{"targets": ["first digit"], "head_dim": 16, "qk_norm": false, "loss": "cross_entropy", "init": "trunc_normal_002", "momentum": 0.85, "cautious_weight_decay": true}
Rows from block 9 of a small image classifier, named by matrix and row number. Rows with one number belong to one neuron. Each number is 128 + 32 x the weight over its row's rms, rounded and kept within 0 to 255. All counts start at 0. Numbers have three digits each. After the name is the row's rms in percent of the matrix's.
After each neuron's rows are labels from the 100 images, of 14976, where the neuron reaches its highest value: "responds to" is what is common among them. Only what is clearly more common there than usual is listed. The data: seven-segment displays showing three digits.
# fc1: MLP up (model.blocks.9.mlp.fc1.weight, 1024x512), inputs 0-255
# fc2: MLP down (model.blocks.9.mlp.fc2.weight, 512x1024, transposed), outputs 0-255

fc1.202 066:114085136111202110128125058100099179099146107135120080168127138068089074124132201050173101097141125148088195130116112180177112144146066165133156102181164152087149116157087143166127164106080126166144123131135132105126120121143129086092154113108116154139193156175100120151146176097138069100129140165162165151084154105149104105053061108104191116204184113075178135156158069128156176085079167127115185133104202109144116140100108128131193124163139123131131134164094118070119126073189116148090134149170116102145143002141049167124096120112071125130135165103173175120134111109128143168192137153116139057126123165171127183137127090135124089105160119136157117141136094060146159124114159075093165108144163127119162131081159128184143137129208166159138155101080098172078119112184099
fc2.202 069:135123138124142093163227097097125158147186102080129118116159160124143107162119154032116069114127149118107169117135088185177107188080091129147168098168161144105127145117120105111143159097082157145110125136132108114133111132140123091119157140177074139125124126168151110129124194131110106085149135133121168129111098094192119106074104177154141131177123160123140115155162116133136132141073156130190120161115115104130156139116148204137163111169123103142193128137201081118062128088126138108141136110096176118108155082178042108105048113161164160154105191144075152178128153116049165169116081144137166112128165156124139216156143092122147056143106070057167136160166121111105171090069134106085175099135123093134148055103137200141071174172184135101128078134088111123129132108129143
responds to: the digit 4; first digit: 4; second digit: 4

fc1.335 073:155105111120139087128174136116138125110185171106142125146041106131116083079166119165119140151118095169108178132092150121126093146111158113064141127130084137220197138107175094126115145125140126150120122091166086097172109127163115085125147133047125124147128134167080120128115141161167095073140184117166166107143133112149192085162155112121105108085140118101132164104182154125124100130128101099125170117124171081126198103141100118122099126117093138070192146081120107153085185152087134084096155089195152125105195185071087108126098099161149137121183140110132140136143154239118126073142058127177158176155147123100082140148139104131119163138150114119099110129111190084084125147123151197084144093124136157112152108134174091096084127154142119128096140118143152103091175153075142
fc2.335 073:112177163155133169130123077127079112099105189126133160123141218139185096144177131136078138090138133055139142163097084146126126148105171160099138150083097151169120250138144169139140072080136102149135116119143147129202138168079145127144111127136106124068133085051110189156096104146096069071087146143096138157156143164111076150139093102168125101149112122124060132091114125081120141169145102030106132124125099125123126102160136136200110095082150171125074082163114158151136161176143124100087133163090133139146098120151147123156192106118113136132126140141166131097116137145108106088116157153147136161140156098149070163117130112119157122104083164124108095140145089056085125107147096069108081196103155106095112131200091104054120120120087146167140100176136094121142114120119149
responds to: the digit 7; first digit: 7

fc1.484 040:140126116150112114147112136061184068087040142123140154131152141087189098195116132193169059106151120215140129104113116106123102124138058057153060135139133089126166104129103120150078114111152167126160094120082114118110139144145131076123127124132185108145102143121103177135112143165116120181121128127063118121157153190110138102122120122071142128091148128132122159109107132121129135129120126079108165174176159137131114112146093165149118171124136119124111124133153118078131149091110151109160156105107135092127128216143195129138124120150167137099086126098147147132138123137096146154146093115175083128134126161145145190088149158151090118214107133125151151202125147099124103097157115116141132194107020159108133153165130081134099114108155171174155197075145152087195136137146144
fc2.484 040:101106151195107213143108115122117158095088099142168164167154082072149078088163116119152092143122158181111117164108131112144151120070140161112053089153170092135135083188144128148111054173088118113135109166115143107114150141127144168144139137160111137112115107082120175114072172106130158180138107144069089192121148054150088180054095148148132140135101159156110126130097152156148106166130120138161129114107090170080161103106147148133151101120114160198144175151078160121106125155074097121065154134099153158153141135122127084146152151130161128133116138103132143119175128180199143129139119131105034133136139139145111144112133162131117111128153155099117122118119108117132161114092119160174117175124123149141089214126151104118097133157101167160139147079160139111137024166097107
responds to: the digit 7; first digit: 7

fc1.147 090:156119126112106097104098150124083183117157146172078106126186108058144122140087105094146103127122131100181124105156120108176156124115134128131125067155143120112136119151103099117148141155143115097120133138052166103119136113194122134093142087085136156150100185154110160124172127149123104115210192203152106137046156091147106139110171141097151135149137150184124103143123086045126098114128115131163154161131040160121118150077166057076162109090184123068146080104124148105137127107116194149142129141057163099131070102129177164130145031136149106078059138112089198116139126127040114123116101140103155108133105088114144151143079162109156137164173112156185136113163141097130111100123123093149173142187172103102172211107128110104133138170166157145150123126062088140123129172145109
fc2.147 087:084132076095125107094072119109067113148140129128153136109151104135125149081100112122136145159074129124087162121144108095135115088112115158143116142172024131164138096134108114129186162120139150141121146139167050126178224143095101084134112120117161116112121150129145122110133108000172088118111123150150133097117106132112122119148139179193098108072166124096150147143106111117095097139118163049156124155145091193127032129172124106137108152067146143148165113149100171121125190143076200190091138096166110098118114065127103151135112170144108161142129056132108102093169120097118132137113147102131149125176105134110107120114118104162120152130145083159108145102093134198150160166140139075117093199177104136169065102115104107132179128156122138133127160182158185170075181152128131
responds to: the digit 8; first digit: 8; second digit: 8

fc1.137 057:177159080079130101186133162159193099140187147098071099141133176131115146146115111122114148151158132072106111143109120145069147108112193126076131131146129060149154092069108156105146129207107169104095126106126105150138061123096121141079155114160106122145150083171140100171136124110120117137082140138151129123127125080154181141163113140116122134133156122144137076134075134081114124093116140123184170104130053204104138164157122135129054131099105126161107085070182103122076143083136056187103165111143105142072120173142152104117130125163145086118121120170166123119161168107104144110125130117138138126121196115118109103081140167152094169175099136176209128093206135168147146075117129156126148043175187080132121095127073108113070184124101133136177129102128135087106172063101174
fc2.137 055:126121134138171098136096106121137098129108162118194141141100182045137132093104174163181116112136120128116162119102099158160128157157101079138161101138138135202139116163145128151185069117136147192084120091078128089073107141152116186096124138148109143101141129072071160094156149095154120127153078141167124115120108175084124105127122137074102147129156112150123124140154146114160172150116141171106163124141099155165157059206130084074076118175128102145109112131117082138105129124126127178098186142135105104140155091162142109152146093110068104144144083203182168128154134121132091109119186122143118141174141079075153117182137120165110107155133147140114160110048114172110118140176123163115121132074115124105110108118122119075114136140143107154122164113148106140101130194134099
responds to: the digit 9; first digit: 9; first digit: 8; second digit: 1

fc1.3 038:167064112128106152110173095147132145110131097133122081108120124181116110132122120105095121119143158095145112151177168138152077122110101156103086097150151131162115158160098161100061192143105111125077160118124141108173112115122130155136113095161132159167104165135117138140187152051137149119096132080137122175134166112120151116143127160205103171104146151091158081154110144127129106119124129114107093092133169165093086159109177056100132156085153080168113080085151169158098122075101138143156148141126175159134059115092109138146146130138125136116173158080116134106145129147166146084123078117064080100210124102129159132156138087072111086139142118164128097154117154178180118140087168139131113136130117201155099116132113128181089165096108063097164149081096140129106124071088173
fc2.3 038:079068155084150137151059119167254168063136135134137122107132110120094072123161060122068065157123126155145126114131131148088117124089140110129125142163109116077121047141128130088166179131150109113136127136153108104090144124134082183123123089170076142157106096167172118079142168115123097106141144171123143137110141106128143105120181101122124124156173084172111113207079171217129107131165139145160111108051104113111127146133105174114144141130109104165129138140061079105108096188138129157121153073121103105101124128138133096090108136083061083145137172194130130127129141143061099143128091112108178126086130182101077099149099111099152143079093150151140100088098125134159177118111215147142136159120101134139137154096091094130141133169095176165107111177172124136179143161163171
responds to: the digit 7; first digit: 7

fc1.162 146:165126154063079171098103141078144113141111205129039119129149159091124137082114149121153074129177146139132077110072115158187071102157183113120084087140169144110150150139097184151104105097169134123118090099114138148132134067151123143143140134082131132160127145169079082160118116121102130137108130150103109101091154194131105151109124099180136155116077090142154149080152105170119064149131173116135125136119163146139209130097141049164157121172123124089141088100156169138089213157114143082132109111152138172128085135065122182148113105115116173102254090162157166063122133138119164099074169136086152072136121163105123176129132104069129157114159177086129175080090138153090164158155144141121203112150144123119182115114103189165117107129118134164147093142111150143163147184109157
fc2.162 151:078148147130139135111072077184152098124128095105121124138154097102148142134128091126113146128168113052131149133181173155123132106191094129065110137088101124069116018117128079118150133163113158151135121121140149168142163117102119130073143136157172126187179173205146155168110030083130087134084158134129128107096071172170116113056151143133143132133125152132214125098111155131091118125106080169146108065141141174101130112117111149074158125124131074123131108104094165117121108159164137128159157137154111177077109128167109163123119136101083090154137129149134166095119122095098072156145131103147115110163135134111165196109088131147121151136136069103113143119067122163128147110110187046108182104146136124129157205131149130100150156156090161160109168158129184153127104148003160
responds to: the digit 8; first digit: 8; second digit: 5

fc1.338 200:150128126102126126146103088154109100140038053118190100133067173159137153068134158118132138162133135137118187138097164138122141109120161081098039074118065140111118164128116120119118120085169111155098134200134131133198168160094120120128161159137104112119126090236068141079179118131166104146078118121152157179134147093115182156139104189173155096081096119122099139126176073106108134169116119110089100151136090108195099180199137156101154068128141103125158125168153138126081111079031158125128097149118081148110189117107159127165113135134104145164145141140099186175096125111171074165102112155105125067155100121116149095148164143109137173149138119148119187164154093173127149143106101093163155156113142088104074176100101144105062162158125120158113128091153129164066120114120192
fc2.338 210:108072154088133180165135053190133057096194160104145107066134138148128112135112145128155122136113116109108206070109079094092124084149096133163108116114088153176124106075123123145121130115099146134144146139126140120112133132139140146146097076150144147099160102152147129198141135045135120047143121117187123116103077139108165074154128104127149148136168183158176134124153143132173076108146117178074150112114142102108105153111187092127162186123133159088093009121135132176126155108156116118124128121191159106146188078092167106124163111111193078141128148131128106126170091113101104113123142130160107088145120089078152145120112054151162186155139159129092120140172121135127097097140172035143142113122130151096126128151131180108140142132100091116131102135131171182120099142100140
responds to: the digit 7; first digit: 7

fc1.220 073:094162162107180093170201172178086171163137132082139095112110101154155207097130177129140165123150120133075104142100167126166142125133096087169190123166198088120081113092053145118160096117127152098116137107090106188101190138088129116126120072136117082118094085126128157121100126120134104162074154142144160082179095102140165088079105140096080171143068108119103147140044067125068102144106143097111140162144149090123168166147129125159097167172148142124078111095150128123129061109120141135113064123114113148124142128200137139135136071082130189181062165133153148178134144107114111169112073162116115094128123112051170133167071115138163145120108111131108194141147059123129152110126138095180159126191152120132103138079186119099122174110198144153083114058143119153198172144136103
fc2.220 073:074131177126170173147149126113119119122126109083116086129119159122155173061088218142132177123161117149142137158119126094159129102138083071144145113128122132092130098121086133064104076149099092112125148102094087131124203093117130196098118148093096111168114124118114116143097132128096115118073101116105077178162150129098148094083150128122140178088105134181177123132148131107034119167103122131144150162083176102088173180089121148135172188183155098074129133118108101106117089139151146099148100159168118135132104094158125195165125104098070240127096165154134134138176101139135088114131085142128055120159169136134184115100106125097156152131138050133109152122113107133150104102112132090116138180155110168119139112151141171085152145206147036109119128056127148141095162134109113
responds to: the digit 4; first digit: 4; second digit: 9

fc1.399 066:109109153055133096107129118160135090190145112087056088154160113141085077148181147120129073102157102093153159167055144118084089160095118214118123120118100125108105162053115131068125106156150081114102116105107110122097103193139155119126101175190097091122162079102189117106111137106090151114119141132128124097140141134132212141117140185097132122106156165113163096073136126147139112093180129186111097068124115125091140071167133079102059128146094090095137145144105108107124088093105078135141158139104066094103143162131202141129183117094069088077134169150147119166113163134103116128155179143121181140086178130120087146161128145122104093119072110114101078100139064172112119174135115129141076129105182091164102123146122188164106101152157145128135170146126122132103119119126090
fc2.399 066:128090170155132077081110075124102093165141178120121144119141125128086053139142119123161106075227186121163106135116198098080141133135135106097160155146097154085154064148066209133146090119099073163140151113110141118105116082107064136122174077108159123088075103184136170083129153174118102105158179092140135157133126007250147102139151140071155096080140142110102117159160130089076123103094127139079141109149103092134138134111113074180168137109111143117165110109108099105073079132117135100160114137125122173165100121201183059149118076161140150137124135148080188114153168139158116123132099144153092096069124153129121162080110131105121071139145176123095139108129102095152098117138083163145109122131128115099125099161134099157104113116104181122147107109147098149094100126120148
responds to: the digit 4; first digit: 4

fc1.98 065:146152166151112116110149139165124106114169123170128073138181153125188101133074112137128165136153135166136159109089122121163097124210021087115135144126099094093118064123102129105126123082158120134115101186104132129106148125059119091104148103104127128161153115192144033101094198163173112122090120152075090122055109192124188194215118105134149211169181133164107131151119159100096120140120130155128107122156122126115127130144167097137147098191082180101132109149105165184191056181109188165158049137160137125080089107101148091118109173146130151112082146118120139124097159116109123122096106128146101058212185082106152116122128109126099136102131158105125100110242138111134143149168126125106171129167078136132130111133120150161082125176136160128124169198157126105068082150129122
fc2.98 063:119109100112131114124111075169165078182042129112191121146101150122075199152158082115126132132100091162137143123128127095101134187073121145111105046094139117131111156098122123106154175171122155118061150111027115162108132115147080130156131130152111163088112069104183177137187119047089129145133126118190134204125157055116099111072147139164130136079097127135172125094175076190134190151141180132084099148127108168136126110072151150155112106053131128159101063128093158046105165095090088105097154112094104174132151115144117117104145054163145103112130069156115150106152100121154105191129117136149105181068104099175090154136102112126189099152076152160048170106070124089167165133181121077122141145139179126165139147074138098139148162121137070140153134145100110130155135171158115
responds to: the digit 9; first digit: 9; third digit: 0

fc1.377 055:075181139140104073066088119135110093149166155159160145152087147135173126119107166132126132136115129164200124153098157163093136127154140086147106178082144131170144107129080142188165165145105134053107053142113128115146112109068134121131126159109105143118132121112078143103085128100120054148145138120080122079110163137118157142117170132089166098184076109141121146137150153157135081163106136145180106137099097127108111131138164113157053083159176158106106141115145106128167132112165152130124152147119172154130121100142078096146105149116152123182143131087192098144096109119134039143165151148184111194129144126093108133109120136166166106153099166135068093138161092125139138121120116179149177221163147154098107144124055093169171132142139122144172103128171190118117150098090097
fc2.377 052:099121138138096069121156181160108147109138150147126134117136149072144094100179107118121093151098143122125070105168142131106136114188196130183167101112171130169096105166083144099102086153111174096151087126105171146111090085133114175141115171138122181153160135144096136111124107148126102167144065089130140126116109157118139123092131161131142122197070089145123126149091146215145085134108176108138093105142120147119140115151113097158106134141161150146128121125098137100130134141168204142131089067119147080154137203136022174156094125115148057147059145166137098164113129098168141133100053076127128171195125106089077200121127150159142209127094204106140096151097077047130144083130155162161168092134141195151160145107089100127129169183122090185207103111101144144196113094174147
responds to: the digit 4; the digit 9; first digit: 4; first digit: 9

fc1.227 094:110183153157185158125087117124150149143114149118118108175170114168175138098079181085132149122104156141126187159141144057153204111089041104093119119089140181156185146123165128133173148155114135010161127130092182158105222096139100156074073121079129076135128123155090083141141142059076136143131134158080072073128157178103199171101107119096113129100174128156138123099175120081177100147120094140100156157200093109137200106097113125134108169122184145153124125105138132107139154157157243129097115168104170106105138082170148130082133136173136173099125131095094125150192101149098063135134125155089164098169134116137159134100143083130165117133142152096116095126151066124139133147166178073132138184127169111154159154113114143142155128119140141144114110134158125125112103107168062
fc2.227 093:119156131167106170101155125165073188144145199180111170084098160181153193103154151121184192127118168123136107165171121095152129084142126111080173153117121119147151164143108149145097107135155132026140134079139159150123194092154108144108118125126135093127069193132089069131099188052105175161150090136128086105168128200117140076115132130117132182094216132142124118128166135119157109139163174086119106108064147094158126073121096117121083162147177163124130192106106145145105159157191134116106096165118146124116149093143120145164176109139113149114102113115116149148147122108142068123117119141040161091176147097133093165137163091118116107138138144144112170126177130126124134150122079070076120141138162134171094119115100164101129122144106102156163104137059094138077121137098110
responds to: the digit 9; first digit: 9; first digit: 2

fc1.446 048:190088115111108160098099143108148129216163135090127098111110134126153076151138135144125131141108091164138181124110081151135109164136141104155113114040137126128119112103124093142116120173159100121146160162129089101136065112120133139060153149152046116125085126122169149138164124166117175137160111164126087164093107205131177197140174161085158093127080112167190101151142174114150150115188164131087166128129105130060146102105168148113059112056145100114122115123111114135139159131116171111066071096154143099133094186165133131141132106180100131051132150188097216127161164137101108147146104126122077169149134066131141178161180159143147130113106149154119153089067094177123113032147121143140102111172093056115075165138150125114173143126111158108116081120111088159161137107132134
fc2.446 049:062119137108133174132118105161173127069093121144142181155206210090142113109073136096122134051091127111166097170135099147138118112058104149103078185107116135210089141124162117118134195104123137129065106125076126126139129156136177170138170114089140129158154163135136164165120170050131066104179159117188114112155129091133144106155074126075087093109154153114108106157166118099092113112105146166140127118187059075124093162128153163144145119206145152168108087166101142080136095109158138137147168144173155097116139162103144075055102138065131152172118117077121138144155088144075106132092129126109150161079141199112157089113131202108111117107112101124105152082186125141075193067118111161160116150112111120161115126117156097093108121170108105135160133105161180074145142154123109
responds to: the digit 7; first digit: 1; first digit: 7

fc1.350 077:142128136166116084140088156159164046098184111187161162149157040166135163112133108112096153133135125196144185135154115149142163130149168122087132158132186126111175146090074120101111165163118110156104158125113103112126121123148122130129140138144141154161131083137142124098159155076171133126110121072160177118171125130145144116106139144092126166093125151134135152163124152097136106136127161127155168172117150107067082091111096208122137021139108140067169175080127103175140115117100125159155149063087187162110095109110077213130130107146135147138119119110118145109093097128153120106142088097139024162143138119108144113117172144129129141145133146141172187174195141122107131103121120112101124124171147141127073101096150196073105149145160078181182190178136118151081111128091065
fc2.350 075:089095138118116073157096121180156135094160087116168113140123101170086135120159101157167125084115112127110100142086092137072171133149180070134140135157134143105117177078134097120162143140181116099171165103164167092097128169103129189134136128175111130155127116082115122108153188151100174165105096124150072111091145131129181087145128104138124112109171190164135130120130106137033205118101154114124086132118146173167155144142156145133160132139123107124146114123105106049102147094129164144132118137079082091107092127093122158070051121097179173111143152076140158128125098082183194147150160115081112138118164095173104123140135082140158142058096164176099145094099086148090142102145120091097153164111092178164121116149147181101133122163139113128130102074122143106094178182071143
responds to: the digit 4; first digit: 4; the digit 3; second digit: 3

fc1.278 056:073120169118153104183152175153132115148159193173128112113146141090142117119133105140118149109110116093103161041125112120114194168129153165113168148186147145147095143094120067108113123142068108064110143120166077121125109067090151113156096125128110143087093115110181091161074142092079121114184145157089115115103136132100135162133132168148125119127162168213082142153157101124149136067177090101160182112169131153091174116092126208108114163160154117138065153139129128113125157107171137186045086139206158137156103130162125127127155116111126134161152086147172130131189126108129147196110146116148165153156167144097110136111148104124184119084148161092130092111135083146115113112114127174165084094102056146081118086101057121119209091096181105126087110154197096137133130101128093
fc2.278 056:135102090075118148103093123130146103174083149161072158192094130131163150177086110124125106083112127210147109127186097123149175110123089172086145082133098132098131088180148115118151133200094072182085124110165065121157133125132136151113142129135136104123130149150120134150117149177132137139100097128168210105131167194147128079105184148071131115099125120132154088114189141166117140135076148077068147123088152193126193173084166065102168125135108111178162084122067103159114135113072041127110118181155147183121096100141111101114090161152107102135136100131151157096184138143099135159130161111099161155112124117079122150147118075146129177108092103078131114131135146126140102143153152097148180127173121125189097105122074118121141160159154068136136134088078133132115088149072159
responds to: the digit 8; first digit: 8

fc1.151 054:127122105057132107141174074139169085161149098158149134097181115099178142122114126147181074141100098078115127144171113190136164187136114153096137115175105151145137109084105110117103153159191164119133103149141134140146161088195122116156136117098095133103086095206141097081108115097140071200125117115170131133078138064118095109155122122095124152203182164150101155141111136134132135102126104145145117154145145108123139182108148148124175123122158129061116111089188076090124126144118146124176057119156118175147075111146126160110104159124107160080098166137136113145071165188099152128106110077193099096162093131120129078140132126122170170199120115157160158152144122107090168135158122109163141151172122137110099179137136132088178158091152096106157114148133121122106129165092155
fc2.151 054:129121136077116118126174122169132055098160058111052153134139069139121151125156162131191050125103136147131141136135172148167090122103129122109058117216096096183100086144155129102117161088192144135171135134184082084089161119161165123180106187114110121089120136158083100094096167117130115152118066112189148102097103085140032151211097190084102126192123163114148183160127098145139135129165178138168096162125151134078097165126103121154107169114119109116085106115152172151128119114129117137160118151157110076145098174080080109111118104112146104113089141161165168136114089147095093135156142134094115139134147170126096095121195172140132104142121126103128122134139155115155126176213167157156165134143174102160144149128160144140156142161197171119116150163116177102128161116112137
responds to: the digit 8; first digit: 8; first digit: 9

fc1.308 176:138182087112152130152124091130138115138125184175190148109133160143167121134123027111122136111137090135150143129129081180131083142173234197133154206135133142114126115105086099145146156122173088147092142119217087078110130107143138133135144102122100161118077068086150133120147050155177140108130143099136128099170091076127102157147103133149129114086084025172141133138105111160135099132072091149121103055122152081166090133086147121137063134123123156084126187123127142099118068133137214123149144105144071180119103060158132098245126144151126162202151106138126116164174130121074099097151073114083082140175146139107088177151070112058192090080159131171143129134167161073134133067159146096072166096178093100152064085114120111122110091147150117167119137151117143144144110118150110
fc2.308 186:091121130104143138148185124150118081114094062093114111168109134137130124161116156147134061159121155109127149147150123185098131116098158156136136098150147135066102118142099102117178191107111137049188155146164140111167129138156118134136165126152081135101124124191139076108109125158124035057113113117041155139099140102169167119119107140141212087106152105151138119114166142101114154115110191081039112116116084113155141117113150149085121112100117132120133185137101175146131167132121059162135094088142136134090104143096084189118216092133191109148134148135103140081111106135098086133118118131101112148194111207169082119129205138141142131065095077157102140133146061121140079169132127095121163105140137136095119148064116048106117137135121120142130115118136149140175130091083172
responds to: the digit 0; first digit: 0

fc1.659 065:139130140037081072087159101144135140121194152111095162168128107101106123183067123091148178140185116096131105182135125110111161158146104142082185106130138148079157145135124166085116088199127134135086132126108149167150091159142127169152163128104127104165097194109074114106110080163135185129095095061170092161132149125149119089085114188157119159161189116120179063172165109162109072160162163121164183100106129076141123125147152175095115114176130150113116156130123172041142036125094092151094102172130171153148106116160128126143102136141156114088165161100073124172105141100124118137154118074065200095135143174036107070092109153145165168128168144146129128083098082176113075149083166099079153063160148167116103057158065110170080120151116143140171151080063099141146154112117131
fc2.659 066:175083147193175185134160162169090122078134128139183155024122211092098200086159181144117125133128155116085145049125117144124090094095212098144096141125142148183134080196075105134191113148113118090125140141112161109125130140083108075132145164138124162092141070118147139131117174114151113113122102154143073125125206164037120130208153132099120118125099165095106138076130147063181189132146071103061068134107117126117134122161067059144196108076126140131127132132154101123105124193128143088130181098058157096154181135083096154124110153071119141165115089156190147132127145099126168130122140152185088135162135068177140155131130116136183078167138088125100113133160143121152125080135128154149107130085138108113178155093155148073109112157159115110114109129158133078088098155115129
responds to: the digit 9; first digit: 9; second digit: 1

fc1.439 064:163064132130156121086126148135133101092182090096151151142157129144150110081086078135168008166132101079117156105178112138091203150154146093139136074143143153141198105123173096126093097099179182175163094123073178163154123142128097177076160114072154109188112129137094122116164082131128136062154119149124132139110175122124172121156088126169082202075083180116140168137164094102144088166094120181154123097120185100164198142161123100131198121089074109148175127068160102138129135123124134069132152118208133101149134176103115153111119080096109088154137104105116164111101123161100131078161127159154098130192152149072127163120124178156127086127183121120154159140139106097128103124142192108124140132179138139116163154096125149062086114059105100160121179078111147118134100114125122
fc2.439 062:138147120172133128099141098139100161121128189086168140136097152098154089088125160102143129124135147125147092149134152153131123158191176150140077121131070153118158136077144158144121068225149122205114134136074141143142110140121119103147151133079142120118139109130117130134126200196083150154098145110123097112142193085106112129113141105105126201149114100139116107122113116144132110149130081123155191095101119159150166107131134099160126139192082143208125096122120151089154112162125162105077126143165135106162107178187127151107104105146091056109118075097177093080116131105152102127130096129096061119151107109132120147141104066130139188182185086226134117102154094103191155105034108177177103156111134170113095148115135185073120072200087132148135123103114108117084143128108125
responds to: the digit 0; first digit: 0

fc1.181 066:057133117135095090102147206156111150157191186105127125090076163157153110140180171084136114127146114123146112177066148092144109137117210192094103108048177074117069089146122120130157128161175161077126091170117134125116114143077152136106175150125074138149117106131137137114130086101147135051076126002104150142190076106109141132200172140107113152136082124099127136061068177112110097150096145121127130167149176081153082141109087169122142167177117089101141081180100142094128186169058134088133102159177162159144134087165156154141154117136129149143170236142134084115139118122143111121182129110109092166096176102062117097122109112108133105173080113124129113079156095165107139191143117097174112120119119126136108117123150138124131100128104126088135146099166120104096148115132141
fc2.181 060:131106204148102053072161191058132093146176126100135147119163123075075148212076095100163092163195139112141067137110195098141138153134144086111163088099228113102206112166147135163098094164091112056181064125105136134081144114148095122171121177154092120095130108098127138159046105163120146104134136099123133136149101074183117148101158117075089117154081119169191093144153151121178126104192094137142142163167140083133106155118085179138134160138158139084148151155116159099130092109093105112125147149172131077140143080163122077128135157104131086107088197132127131200100133115134141102171100141145075110121132119161111123137174136103099201156134114086144117127088148080092121087122120173166125150111072093082160144114153137132103123187138148131134118086119119114154127141198158
responds to: the digit 9; first digit: 9

fc1.615 045:176129067115089133139180151145151169175146159126097139124150166171191157142155206110129108160133167129171166174176179181100180124087143166157155101114049100137128116133164108095159106117100151230155082056156118120138113040102099126166149073099132135116109095109100089177125164127193122130137177140092115155149081083108170121153111150124115143133166126128078135097101085118111134202103121144131143150112077102079144101142169164054121134128112131077103125063084115168143141140111096109078167167124143139166104124140201117162162139107177146185124114122150103119133096176127166131157113140140100089139079101136150142128058159110132119117130154119082090121147156099054123148138141164119042088202124123099205090138137100097156131108096119106119046151150052180130147182162133
fc2.615 044:144163142146136178105171155126087104128135077125067157166086227127161142154094127160185141110113150106073119132111137089169089091163134115135115167146118113099146149113106145158125184124070105153174096138074096150121209140095172056070100144092149125091159152194090207101129181155102132129109087142121203132125158104108085131135084130085105152140053183126155130162073140132142139133080054113124122125088118132132083155175113131107174072093137184167106164149110112041101147132096109126148125105175168120149159134099090073091090169127083098105150143187104173146126132088093165119072149129101097091074118114165119144080132142148106126175062163122088083154143157173173130123184035149111163148093102116195148157113104166156083144151128146111124124094148168106219074133095117
responds to: the digit 9; first digit: 9

fc1.66 085:166129115163143093092159141107127113151203173160150152131185166135150130119142150093103150163130141154130120042129143214118087166099176108128159134126160088185153126095184120127155142102138092113216144121092147089119083134162119104093103155166160088143111142121084168112125048109112154147180122175149108093148136160135161145168135084058129134040114039148098148191202182111145142112136140067133118082109083183135119053154155178112179174138143141148107133127133136153088095134087153210123186096136121076104089172104132139146140148131070081097166137147128132123086086147101116123129079108112100148124117150164116173087147142140086126106137132156139172089068169038175176091166151193173106098127134147085145144113114095086151117092112120097054097129142087103128156170165120
fc2.66 084:149115102101113139180057148134111145143143115123109136139114127128174100189106097125091165116101129129117185143089159131182166092124113130116126156116178128100117186093141172123166192076081116162108167144160084152130125089151145100083114141066117084119142110106111142128070102150102126112116164128111132147141150192148118133114118155153110165172204143101155142130125089179131102136102165034126124133123137100148116113139111090048124206071137112153137040173141141111157117116103145143114140154124152198115090096115158103098192106133133077098150139114184123181110134110170092114121109143090095072133139179124049139123096190097118145146132162134149149133154115221098138169136139099192154149128125128162101162208115137150068109185091204122090155160145077102187148155159096
responds to: the digit 7; first digit: 7

fc1.530 050:110173149113202098210102079127152124178152129119131069127095039111149149126080164068134159110137160102151080202088167104134101143152116134175166146101157151156131100132108109161102169156170136179065125105046154176088136140145151139159146137131117139113154090157082128126105101136115142141150191164145186055123080138132085101079141098187083154161176062138126170120129045123076103111106088098122143185107127196153093160172102118169037127139156113149100119132121126055154182089119163118125098129139160112158144157098154106069142083128147166195221143080116115160148120184125191150116126110115221109093135090091125132067164079194165120123131122159136111117124064126170207111071126160067124136082144078106119108105142123112111138118117102121142090075163188172085140119198076
fc2.530 050:182154142105167126116115071096180128130154115102143102099155162125075064088166141116063173152161141161160151130144085122091137183096038114056141134116140124112128152151083113103098138170156191095118160112149089150111117159137146152093105143143169120143156069125085132078156106162140161135101109091109183104099145141067122142155097206090163110102092115148090116110139081120137146113078085064113180169100208134111126165137109185149113139151145132076143157131122144081167138116083131126092153125158134106164143160129187147142097064157069078105130146125125098118114162145074137068163117063121085056140137162080107125110088128085157126176165143097187107129138145070072096168185145111171098143113184150110128160123087128126139119121105055126111170172130120094118176117086190
responds to: the digit 4; first digit: 4; second digit: 0

fc1.155 107:050119148131139160156108230083159122112207112122133192128165124138088118124113100148176100170096124066051159068195172117068117070074168117184124162142130135094150131162119150109092123152152174128149128109123155150174083135109179128107093146113174112158182052128172148151149129145093163130151112091091116170182144124128121117125119120134112158158113135145083166108076075120138102116067142146122116203134153080170105125165115113121172105118126097129139148124104107105153190159128139116160150114180105109103121168170131154144152126119108128062120089106150091118129100164078107112190081069127137126104163118160138162134107181150131134121117145086045128108137107092134116146112144082172125125112113159121161150132086133215137161138105080082064153152164172086058095058145123
fc2.155 101:147114152131131086145149162097107100149186182068128114136158098166116086085220150088159101159117154135107110174158136103169121143108149170139135067113104126126108122117134171132108101115134204105161060110119175128081143127137124142095156113130144120127070158159139111084108139162096152136136170078131100153102089151144169104135144138159144108092137107125081099174180137103095126155060117129116100110115128111108131111130157123164103148165133163095118188137133094124093093107051173130145091078149157042089139161108077185137140122152156080134154148168125121138161142122070113093133144159128116095083108116079181136087088109153157124101148145157153113111142134154155134152155107159090102154085109163109108149142188141136068158171122198114141094118150178157120147141128147
responds to: the digit 4; first digit: 4